A small contrastive image-text model, trained from scratch.
Training: normuon at rate 0.015, 4100 steps, batches of 128.
Data: trained on rendered made-up planets, 195000 training examples.
Rows from block 9 of the image encoder of a small contrastive image-text model, named by matrix and row number. Rows with one number belong to one channel. Each number is 128 + 24 x the weight over its row's rms, rounded and kept within 0 to 255. All counts start at 0. Numbers have three digits each. After the name is the row's rms in percent of the matrix's.
Before each channel's rows are labels from the 100 images, of 14976, where the channel reaches its highest value: "responds to" is what is common among them; "lies over" is the class under the peak. Only what is clearly more common there than usual is listed. The data: rendered made-up planets.
# convs1: 3x3 conv (encoder.blocks.9.convs.1.weight, 176x176x3x3, each kernel summed), inputs 118-175
# convs2: expand pointwise conv (encoder.blocks.9.convs.2.weight, 176x176x1x1, transposed), outputs 118-175

responds to: rings; cloud-covered world
lies over: ring
convs1.8 070:109115121114115120109082131162150160130147134129124132133100105129098135101086134077091146151142078139159132131076129153137117098121171089158167095125143135124103081170127124
convs2.8 119:130111111139123158070107110124115114125112129115126133108081128110145146142175114106120182107133134183151140102121144165118120125120184138100117152143089170131150109113146095

responds to: desert world; glowing rim
lies over: planet
convs1.0 095:122107151119132119142143121112101127134128123113075148120143145090112099134123125069107117137131101139133109130138117145152153098119119138133107129143096131120136108166150138
convs2.0 098:131133158114130120174134158132119114140131111176095109138120125146116132121142158106099103145139134109123131179135141119080127138124120128155150127138129147090103097116068083

responds to: rings; cracked ice world
lies over: planet
convs1.89 084:113130141113122070126160121079112146136118121098115121123109127146116118139142112101104110105103114136105124135106126093099121148151129125127114082112094103148076137104128101
convs2.89 083:134079096075139149154123108095113101136134147094100097115138111127097128083132155149152116065123136101120085142126129164113151148111138141121109132093107156108096089082129082

responds to: ocean world
lies over: planet
convs1.126 087:148151131134128185126142125094134093083096109133119104101122122143099171105115106066159119153143098103124157167098166134117112156115166132109097134112127150137170109098101090
convs2.126 115:072135152116141174139107097120115143124141156111092117133172116166118188130112114134173095175107142111159141143126126104103146114133136161133170114144144147130138088114126133

responds to: banded gas giant
lies over: planet
convs1.168 157:141088154113153158130113106107138121117142120137120134128123126130145129138138118123125112135130142120111121140112121165112133065121120121119127157100125097127128121066153137
convs2.168 119:139133135139111124130156107136132138088141158136155110135155119135132131093060157096141119125113132142104131115117060122121133140175145132153129170143089172110144093084102126

responds to: desert world; glowing rim
lies over: planet
convs1.88 126:080174125136157103107128172151149152134138132125114130118126156106095107113114127125141144095114117170131135084114137108143107190155127140132113108147123080116111142203135125
convs2.88 129:127126136170163108119127137137119122123174159144161137166129124133109148088103133148177138131122119124134122122122124109150134140075155136139145194124108120112121101061164159

responds to: banded gas giant
lies over: planet
convs1.73 085:172128134123150168150148127097154122107153110129132121115147165134165138123105154131114132139137112145153117162149146142124169174156139103138119129156124167114143170090125110
convs2.73 097:132119091165132118117115114140128092166128173102079134173134117110125130118109080095142092127112104135102123172104106154101161110165148105160085170121118114200148121151138145

responds to: lava world; glowing rim
lies over: planet
convs1.160 188:113096094095028136114128078138133154130149114128122113112102162104076116138138116124138100105120125094118130171132151120124144208122120126140105148118116113115126156128111140
convs2.160 138:141094116203117119109120131116121127126127175103119140161115130084131141109127117154137079128090134141145125162108147115136086127084149158161134139134127138163110130103170178

responds to: cloud-covered world; full
lies over: planet
convs1.68 170:118149117103092142134134156156128133160118133134149144164117145116141084128150107104107131118140124131130104159135108080135124153112110146188121150123135135164139132139125170
convs2.68 138:129161108139166095103170129140110112112127103181181123139143125096155139072085158118142120121112125143115184135118119124108090127164148134145120115136124109123119124108112106

responds to: banded gas giant; rings; cratered rock
lies over: planet
convs1.47 095:118114116137106145087093136117071173131150175138125121114112177139090128112148105108113132130116147118139111079113107104127089102109130100098163095139111136116122093124124154
convs2.47 096:128152120149086099176138120151103114123111109126145138161131140109113121134086121128141126166140139111130177125133102127156076132177133111099148106106121102149135102114091160

responds to: banded gas giant; moons: three
lies over: planet
convs1.134 100:139135173101080099151109121096141104115132117134148108139119119112138140095110129150141116100123154127137148103124128130110160095144123121114120158094132180121121163109119129
convs2.134 096:135153128137103135168153126096156126121154134126101116107126121101102115078065079097144148119173132136136141160115131119101129107123093102116120111132122109090102148168113115

responds to: rings; glowing rim; cloud-covered world; desert world
lies over: planet
convs1.144 094:136095098135111085118109157165127111183107113147104124136095098137150089142161134126108146092134120108117106135113102109084180162122123143129127129073162122126136168143106136
convs2.144 099:125167090091088108143126136131097125119179134138078090124145118176150146151115125103114084109142148119146128155151133122137148152099154142144152122130126119213119110117148126

responds to: cracked ice world
lies over: planet
convs1.101 111:118170110111117128139149156134087126147137129161134113168136136128149111096139107108132140122134140137102111123119142136130100148105100109149114098109144148161116159175117161
convs2.101 100:118164109123122117102152131155116120133163103114144106152113127103124130099097192118127118069110161107134123129131087102147098089133136157101181154122119137147155127107111169

responds to: ocean world; rings
lies over: planet
convs1.35 073:145100161154143149108151125133111110145128134097107124114095125082098106157140124092121135145153110105101095149138133132125130107129148136102102117141078142179101105140098136
convs2.35 076:163133100084107113130140174132167162125123134147153129151110125132143119167108138154146164108110148134119115154133116134048168143156133172130123141116147103122082133150144147

responds to: desert world
lies over: planet
convs1.1 092:138134106099118115116118112159114112125081099141116102127064099120155128125117135116097100106127129130099100124061111120108130127136129100124103133111140127169118143178144162
convs2.1 091:126190146135134116123125170130138083103138112132120100130162090170125141131133156140128144168159153109105116166144118143156112153119130129144157155126160152068122106090128110

responds to: lava world; crescent
lies over: planet
convs1.112 154:156107120124097124149116152136153115136137125115149143130134121160115151150152095185107132135112124142117141137146123139143118132115108130130124155075154150090115149125129133
convs2.112 107:117092120124077082129121109133102099084155156154152113125099137124127141126102136071152120108124134131166141075108116112127134130135125137122138118105132114148104123144132137

responds to: cracked ice world; rings
lies over: ring
convs1.39 087:100118105112114105147156119139157113119117088124141101090116134149144151123139146108105116087141097139087149098150120073133152143149116102155131103154137079112112137121114131
convs2.39 079:144157113119157105119136166099118108115136141135146074140117133174114121148085121098153137140163138157142120158157135110163091202117135136148089158103110131135088109141138129

responds to: ocean world
lies over: planet
convs1.104 094:132125127112083068148144193161134114088077090119142121128134173079111117135156124139103130116147124124165162154163097147140113162132141131127129123191133086123131151163144087
convs2.104 095:114143102147130075146118099130134155122135127139115157138167113140117125140162150183149136168142164090157152110126104125152126150130141123091130106126110113151170105135200213

responds to: rings; cloud-covered world
lies over: planet; ring
convs1.53 097:103142088136133130122121116131136159174127140107109109117158147120166122113127100171140122116098133154163113143146118112133168149138109155124154148142118088106134177123116142
convs2.53 104:114138131108153159103153114143136117129173177110099109119119123152145118132129129113096110080143154134157126164125110129127100148122171120164106102131124154174113138099179127

responds to: cloud-covered world; banded gas giant
lies over: planet
convs1.70 114:135163127116072139130127148140116129138133131127145123155134132109176115109110130128101168135136145124161141159157117126142106127115117120171123113122156164130092118162141147
convs2.70 095:116171146153152116080167159133110132117102097100146140096091133100145122098123140119173105141120109159101149161139110131124133109161115159137118129138154135150129092121150115

responds to: rings; cloud-covered world; cracked ice world
lies over: ring
convs1.43 087:109096053130106126154174135129107129103160157126117138098166109116103158124164165128149144144115117146129123147113136149145186128150153109137087105148130120151084130126131120
convs2.43 103:116155172106133112127128126106139094135118114114124147186138125097130124150162119100106146111145134153099098117115177149149135151108153151156111141127134166115130119133187174

responds to: polar caps; lava world
lies over: planet
convs1.142 098:131114135120079109128147141122120129091107123104125115135125113151104138163115116104099125065095088117108170077127132128101129087167114109140132127103134180106123123156114120
convs2.142 090:122146109116153138143152079141140122145181157111121105157146133143107153138121126090132118143148130148108140145176162144106146139131125128131127079114133135128127149111109111

responds to: desert world; crescent
lies over: planet
convs1.156 197:130164152159163129126153151113132112125122114139107127125155107113130138145105151091133132141129113148130117085105117117121129103153154124114128121169107126166136124147147115
convs2.156 156:125088096144130126074143145136116134072159125134133132149146158127130125115108111104124146110126117150127121131142152105165117128129128146106149144147125135198142103106116159

responds to: desert world
lies over: planet
convs1.30 127:111152148147181152119144138126133115111157147164144124122108124081123140120068163085132139178158144141131090083095130152112131096116125085139118119164112122140123120148135113
convs2.30 108:135067100126102098140150114122103123084145114093135128161122151128148118117137133116155117146097103129162149153107142150117125142121143195088158095166125086146129139114104156

responds to: cratered rock
lies over: planet
convs1.17 108:116074124126103142122108124165125148113103104125137119114099104102093118131104100115119142090104113135092124146139112151101106076123132115103161140142144156103111111134101114
convs2.17 098:171122125119094092150149070084135080124135133146135085142135113085119133112125160119128128113139095109102122106116095120183166125128132139114112129107144152092130106142117119

responds to: polar caps; ocean world
lies over: planet
convs1.42 106:107140127102066076162172116110103109149131102116111143127144121118129101144115129155142115117120093106165123122143158144148164134139120150104137125151135129155144153144118134
convs2.42 100:120160128103102161138123136105148119208158122144148147142111131146117110153136161147135128113164172120088137168130132133130169125121158109142160107125117106161110164153145172

responds to: cratered rock; polar caps
lies over: planet
convs1.27 114:088161121139118124119146152141110116078117118112119128150177072145131140106133112096122119138108126130112161107132141119101140085157116141133118131103145137132132109127119089
convs2.27 089:152116078115099119136181108092129089095158118112099103162118113088102152099119123102083121088137131142122148164131094153158131090139103122090125130109129160081139131117078076

responds to: cratered rock; gibbous
lies over: planet
convs1.130 090:129162156129121080132133156124135113151151146128105109121105183106157114115109085178114121166118112089131094117112139122131069160110124111125130121157154137142150063149141125
convs2.130 106:134102137124158177137169107154110119160125093128136141138150152116108123143107081100132143150116131151132155134109077148172134156142123141118133118142134075152157127112087111

responds to: rings; banded gas giant
lies over: ring
convs1.6 097:138136080142190118135106132144153105148144104150121136161085124138157114135122142151124104144122098143143125158110121190121176132120124156163138107120181174113134159164148087
convs2.6 097:137141137136142087114111123131129142162105104166094143160104150097132129076126141123138107132088131075130135122116135140081090090137152153088100152120140106124120156138130119

responds to: cratered rock; glowing rim; rings
lies over: planet
convs1.59 084:101172155127134136127107131148118131140136163132141124115097170136115125116115104124151149134118121172130112066086156135139104109072118116119132114175115074129134109092117124
convs2.59 093:118127112132153171125209088137093126095104113145088110087134112150135168135118133122151104119166169143161185152122093083099152097145125183132086135125129141140145129109097083

responds to: banded gas giant
lies over: planet
convs1.22 130:180109144156117142104156093094118110122160099162100125124104156130153137131131145130143106125156104112176128120137157122114164209142140125097125128165119148136119166142145125
convs2.22 112:112155153183130110122140154150132178132084128135161143103127129077144121100144112197160093128089121122130134154110091115106130134161135158129101123116123100127133143121174089

responds to: banded gas giant
lies over: ring
convs1.20 094:111144136070059118096128132145139123114168133125151101080085132133125137110110117147100150099120157140125106120129106095107110130116101099142112143157143093146121142137099142
convs2.20 115:146118143141083122119123154135127116107124165128107150151138119102123159128153095065108132160162124137118105164144101154184163080134157157172126110133128164122114088147120123